python train.py --horizontal_flip=true --loss="softmax" --encoder_parallel_block=false --encoder_drop_path=0.15 --text_encoder_width=128 --text_encoder_mlp_ratio=4 --text_encoder_head_dim=64 --text_encoder_fused_qkv=false --text_encoder_parallel_block=false --text_encoder_positions="sincos" --beta2=0.95 --shampoo_beta=0.95 --max_precond_dim=1024 --steps=6300 --weight_decay=0.07
Rows from block 4 of the image encoder of a small contrastive image-text model, named by matrix and row number. Rows with one number belong to one channel. Each number is 200 + 30 x the weight over its row's rms, rounded and kept within 0 to 999. All counts start at 0.
After each channel's rows are labels from the 100 images, of 14976, where the channel reaches its highest value: "top examples" is what is common among them. Only what is clearly more common there than usual is listed. The data: single toy objects rendered from many sides on busy backdrops.
# convs0: expand pointwise conv (encoder.blocks.4.convs.0.weight, 512x128x1x1), inputs 0-127
# convs1: depthwise 3x3 conv (encoder.blocks.4.convs.1.weight, 512x1x3x3, trained with AdamW), a 3x3 kernel
# convs2: project pointwise conv (encoder.blocks.4.convs.2.weight, 128x512x1x1, transposed), outputs 0-127

convs0.300,265,172,200,242,200,200,200,200,200,135,222,200,238,119,200,229,200,200,200,200,200,200,179,200,261,200,160,259,200,200,200,200,200,215,200,154,200,200,239,200,200,200,200,200,200,232,200,200,105,200,169,200,207,200,145,200,227,235,200,200,200,261,200,200,200,264,310,200,200,200,200,200,200,200,200,200,200,200,200,200,200,200,200,200,200,200,200,200,200,243,200,280,103,200,200,200,200,223,153,283,200,200,242,200,200,200,200,159,200,200,126,200,213,200,200,200,200,200,200,157,200,200,171,200,165,200,158,257
convs1.300,179,178,225,182,149,189,201,157,159
convs2.300,236,148,200,200,145,200,200,158,168,153,200,200,172,158,140,200,245,178,200,200,200,200,200,200,200,200,200,200,200,133,129,200,137,200,200,200,200,200,200,254,257,200,261,157,219,200,199,200,120,131,200,200,200,200,200,200,200,230,200,200,200,200,200,200,200,200,200,200,155,200,200,200,200,229,235,200,200,200,167,200,164,200,163,200,260,200,200,245,200,200,200,200,124,200,200,200,200,150,200,259,111,200,200,200,200,200,200,200,200,200,200,200,326,200,200,152,150,200,200,200,200,165,200,200,200,243,200,200
top examples: lamp

convs0.445,200,200,142,200,200,200,200,200,200,200,200,200,200,150,200,200,200,200,200,223,103,118,200,284,200,226,200,200,200,200,257,200,200,200,200,200,236,200,200,151,168,200,200,115,200,200,200,200,236,200,200,228,200,200,216,232,200,200,200,200,200,238,135,239,200,200,140,173,200,200,200,200,200,200,200,200,200,200,200,200,200,200,239,200,200,200,200,200,200,200,200,200,200,200,166,187,200,200,122,200,200,200,200,284,231,141,275,200,200,200,162,200,200,200,200,200,200,200,200,112,243,200,200,200,200,73,163,200
convs1.445,226,124,208,198,188,174,202,175,192
convs2.445,200,200,200,200,200,200,200,157,200,200,200,167,200,163,200,189,200,200,200,200,200,92,108,285,274,200,200,200,200,200,200,200,200,301,200,200,200,137,200,200,200,200,200,200,200,200,200,200,200,200,200,200,200,200,200,200,200,200,200,200,200,200,200,200,200,200,125,200,160,164,200,200,200,200,261,200,200,255,200,200,150,200,200,200,200,200,200,251,227,200,200,157,200,200,200,200,200,200,200,200,200,200,200,69,200,200,200,200,319,200,200,200,200,200,200,200,200,237,200,200,200,200,265,200,200,200,139,200
top examples: ice cream

convs0.38,200,200,200,200,200,200,128,147,200,200,284,200,240,246,200,250,114,200,200,200,200,270,248,200,200,200,200,200,200,200,200,200,200,247,200,161,200,200,200,200,200,226,247,200,200,264,200,200,200,200,200,200,200,200,240,131,200,171,200,200,200,200,200,282,200,200,127,200,200,200,200,200,200,200,200,200,200,200,200,200,200,200,238,200,141,200,271,200,266,200,200,200,200,200,200,200,200,200,217,200,272,266,239,226,200,200,164,200,200,200,155,200,200,200,200,161,200,200,234,212,200,225,266,200,200,121,200,275
convs1.38,224,197,169,243,182,168,252,196,176
convs2.38,214,200,200,200,200,200,132,200,200,200,200,183,200,122,200,162,200,200,200,149,200,200,200,243,200,200,200,200,200,200,154,200,200,200,200,200,269,200,281,200,200,200,286,277,200,200,200,200,214,200,136,200,200,200,200,200,200,177,200,200,239,137,200,200,162,200,200,200,200,200,126,200,200,200,240,263,200,220,200,200,200,200,264,200,200,200,250,200,200,200,200,200,200,200,200,200,200,139,200,200,200,200,292,273,200,158,200,234,200,158,200,245,246,200,200,200,200,200,200,200,200,200,200,227,272,200,139,276
top examples: tree; brown

convs0.173,200,200,200,200,200,200,200,200,119,200,200,167,200,200,200,166,200,200,159,200,200,200,200,200,132,200,200,200,200,200,200,200,200,200,200,200,231,200,200,200,200,200,200,200,200,138,200,200,200,200,172,200,200,200,200,200,200,200,251,200,232,200,134,135,200,266,200,200,200,200,200,240,200,101,229,191,272,200,200,200,200,223,200,200,200,103,200,286,200,200,200,136,200,200,147,200,200,263,200,200,161,200,200,200,122,200,224,200,200,200,169,200,200,126,200,181,200,256,152,200,200,107,200,200,232,200,247,200
convs1.173,170,209,245,178,165,221,171,164,170
convs2.173,200,200,249,200,200,200,134,200,200,200,200,259,200,200,200,200,200,200,200,130,200,200,200,200,200,200,138,178,200,200,200,200,200,200,200,200,200,200,200,200,200,200,200,200,200,240,177,200,200,200,200,200,200,125,200,248,200,200,115,254,200,200,200,200,112,200,239,200,143,200,200,200,200,241,200,200,200,200,200,141,200,200,200,171,200,200,200,207,200,200,153,134,200,200,200,200,200,235,200,263,85,151,146,200,200,200,240,200,156,200,200,200,166,294,200,200,200,200,210,200,200,200,200,232,134,203,200,113
top examples: tree

convs0.409,200,140,200,218,200,259,200,211,104,200,128,200,200,201,200,200,200,200,200,200,200,229,200,200,200,200,200,212,200,200,200,200,163,231,200,200,200,200,200,200,200,200,276,200,200,200,301,275,160,175,235,161,200,155,177,200,170,200,200,84,200,200,239,281,200,200,200,101,200,200,200,200,200,200,249,200,200,196,200,260,200,200,200,200,200,200,228,200,209,224,200,200,266,200,200,200,200,200,200,200,200,159,200,200,240,200,172,200,200,200,200,200,200,183,200,200,200,256,200,200,250,200,200,248,167,200,200,258
convs1.409,249,181,180,262,213,182,183,214,197
convs2.409,201,200,200,200,200,178,200,200,200,200,200,229,200,155,227,292,200,200,200,200,221,200,200,200,200,200,200,200,200,200,251,132,200,200,200,200,200,106,148,200,200,270,228,200,200,200,200,200,277,200,255,227,200,299,200,200,200,171,139,200,200,200,187,224,173,200,200,299,200,168,200,139,200,163,200,200,233,200,200,200,130,200,200,200,200,168,200,156,244,153,200,200,200,200,200,200,190,165,200,200,200,200,200,209,200,200,200,200,200,200,200,218,200,200,306,200,213,200,273,200,200,200,200,200,232,200,260,200
top examples: ice cream

convs0.389,262,200,200,200,200,301,200,200,200,200,148,200,200,200,145,200,200,200,200,200,200,200,200,200,284,152,200,200,200,200,200,200,200,200,200,200,200,119,200,200,248,200,200,200,200,200,265,200,200,185,200,200,200,200,200,249,200,174,200,200,277,200,200,200,200,200,249,270,200,200,200,200,200,200,134,200,200,200,200,200,200,200,200,200,200,190,245,200,178,200,109,200,200,200,200,200,140,200,200,200,252,200,200,200,200,208,200,200,200,200,200,200,200,200,200,227,200,200,200,258,256,306,167,223,152,309,200,223
convs1.389,180,173,154,168,217,234,225,215,239
convs2.389,200,200,200,200,109,200,200,193,200,200,200,200,200,200,176,200,200,200,237,241,152,200,200,200,200,200,200,200,200,200,200,200,200,200,164,148,200,131,200,200,200,200,142,190,200,200,251,200,200,200,200,173,200,200,213,200,231,200,128,247,200,129,200,200,200,200,200,200,200,149,200,200,200,222,200,200,158,161,200,200,200,200,200,200,200,200,200,200,231,200,200,142,159,200,200,200,200,200,200,200,347,200,200,286,177,200,200,200,200,200,151,84,260,200,243,144,200,200,200,150,200,200,237,200,158,200,200,200
top examples: ice cream

convs0.35,242,200,129,142,200,200,200,164,162,168,200,200,200,230,200,168,200,200,200,200,200,200,200,200,200,200,200,200,200,200,246,200,200,200,200,200,200,231,200,200,200,200,245,200,200,200,200,200,256,152,200,200,179,200,200,200,200,156,200,276,200,200,200,200,169,82,200,167,200,174,200,200,92,112,200,200,200,254,246,226,259,200,200,200,186,145,281,200,200,200,200,270,200,200,200,178,200,164,254,200,200,200,231,244,200,200,200,200,200,200,200,200,265,200,134,200,200,200,200,200,200,154,200,200,200,151,200,200
convs1.35,164,229,207,161,211,251,167,182,217
convs2.35,118,200,209,200,200,245,151,168,243,200,200,200,200,148,144,200,200,200,200,200,200,171,200,200,200,200,211,200,200,200,200,200,200,200,200,200,142,200,200,200,200,200,260,250,200,200,200,200,200,200,200,153,200,200,200,200,200,200,235,290,200,200,200,200,136,200,200,227,200,200,137,231,200,200,269,200,200,200,200,200,238,200,200,191,200,200,259,200,266,200,200,228,200,200,200,200,200,256,248,200,200,200,200,200,200,145,200,249,200,116,200,200,286,200,200,200,237,238,153,200,204,200,237,291,200,248,121,200
top examples: tree; brown

convs0.422,169,200,200,200,200,200,122,200,200,200,200,144,200,200,149,200,163,224,200,173,200,200,147,200,200,227,177,200,281,200,200,200,200,200,178,200,200,200,200,200,301,200,148,200,234,238,152,200,200,167,200,141,200,115,200,281,147,200,167,230,238,200,168,200,147,200,200,247,200,200,171,200,200,200,245,231,200,200,190,255,200,200,248,200,179,200,200,200,180,200,125,200,183,200,200,200,200,200,154,200,263,200,152,200,197,229,200,227,200,200,200,200,143,246,200,200,189,200,233,200,200,200,209,149,200,200,200,129
convs1.422,167,192,172,168,235,198,200,228,255
convs2.422,200,200,215,200,200,170,244,200,200,200,200,200,200,200,200,200,200,161,200,200,141,103,200,200,176,154,130,200,200,200,127,200,200,200,255,200,200,140,200,140,161,200,236,200,200,200,200,200,200,200,200,200,200,200,200,200,200,200,200,199,200,200,200,200,232,200,200,200,200,200,266,200,279,122,200,124,200,200,200,200,200,200,298,162,200,200,200,200,200,200,200,200,200,200,200,200,200,200,200,200,200,200,200,200,277,200,200,200,200,200,200,200,200,234,200,200,200,299,200,86,136,200,200,200,200,147,176,200
top examples: tree

convs0.92,122,241,200,200,200,200,200,200,200,200,200,232,200,200,200,200,200,200,159,200,163,89,200,200,265,200,148,200,200,200,125,161,150,124,200,200,200,200,277,200,200,200,200,200,200,200,200,200,200,200,200,200,200,200,251,227,200,200,188,188,200,160,200,200,200,297,200,200,200,200,200,244,259,131,200,200,200,200,241,233,200,200,200,196,176,254,200,200,247,200,184,200,241,200,157,213,200,250,200,200,240,238,142,200,200,200,135,200,200,212,200,173,200,200,200,200,256,200,200,234,200,200,246,176,200,200,133,200
convs1.92,180,141,165,166,198,210,177,196,233
convs2.92,105,128,200,200,284,200,201,219,200,200,220,168,200,163,200,200,200,200,200,231,174,160,200,200,200,200,200,200,200,200,200,200,223,200,200,115,200,200,200,200,200,200,160,200,287,200,200,200,200,200,200,200,200,200,200,200,200,200,200,200,200,200,200,146,200,200,143,278,200,200,200,252,200,200,200,182,231,256,156,200,151,200,200,200,200,200,200,200,200,200,200,172,206,200,200,200,200,163,200,200,241,200,200,200,166,213,312,200,262,278,200,200,200,200,200,200,200,200,200,200,143,182,200,174,200,200,100,270
top examples: tree

convs0.456,238,200,168,200,200,200,200,200,200,200,200,232,200,200,154,200,200,200,200,180,208,200,200,251,200,261,243,227,200,200,200,200,261,200,200,200,200,200,195,200,200,128,200,147,200,200,200,200,200,157,200,200,200,200,200,200,200,148,200,200,200,200,200,200,200,221,200,200,200,200,200,200,200,200,200,200,247,265,250,200,256,149,200,154,200,200,200,200,200,200,186,200,238,200,200,200,200,200,200,200,200,117,253,200,200,200,200,131,200,144,200,200,200,148,186,200,165,200,200,102,375,200,200,200,200,231,154,200
convs1.456,228,212,156,217,164,200,149,218,227
convs2.456,200,200,200,200,200,166,142,200,200,126,200,200,95,200,200,200,200,200,200,200,200,200,200,200,200,200,200,200,200,200,200,200,200,200,200,258,200,200,200,263,200,200,200,200,200,200,200,200,259,200,200,200,200,200,200,273,197,200,200,200,337,200,200,200,200,200,292,223,200,200,200,200,200,200,262,200,247,200,200,200,263,200,200,200,200,200,200,176,200,200,200,200,200,115,226,243,232,200,246,200,200,200,200,200,200,200,311,200,200,254,200,138,200,167,152,200,200,200,200,200,200,200,200,200,200,200,133,200
top examples: lamp

convs0.131,200,200,261,200,266,200,200,200,200,200,200,200,200,200,200,200,200,200,200,261,200,245,200,173,200,200,200,160,292,200,200,200,250,200,200,200,104,214,200,210,200,200,264,200,200,237,200,200,200,200,200,200,200,200,200,200,200,200,270,275,180,200,237,200,171,200,177,200,200,200,204,140,139,166,200,200,161,200,113,200,200,140,200,200,200,94,200,200,200,200,200,200,153,200,264,200,200,200,200,200,168,233,227,129,216,200,186,200,200,200,200,142,171,200,255,200,200,242,200,200,200,260,200,200,200,200,200,200
convs1.131,189,187,229,184,213,280,194,205,207
convs2.131,264,200,200,200,238,193,200,200,164,200,200,195,200,200,200,200,169,102,200,200,255,200,200,200,200,200,200,161,159,236,200,200,173,200,200,200,200,200,200,200,200,200,200,200,200,177,200,200,283,200,200,200,153,200,246,200,154,200,200,200,191,202,200,200,262,200,295,178,244,175,195,200,200,200,200,200,230,200,200,200,115,200,165,233,168,200,276,172,306,200,200,200,200,200,200,273,200,200,200,200,169,200,200,254,200,273,238,200,200,200,200,200,200,200,257,280,200,200,236,200,160,200,200,200,200,217,240,200
top examples: ice cream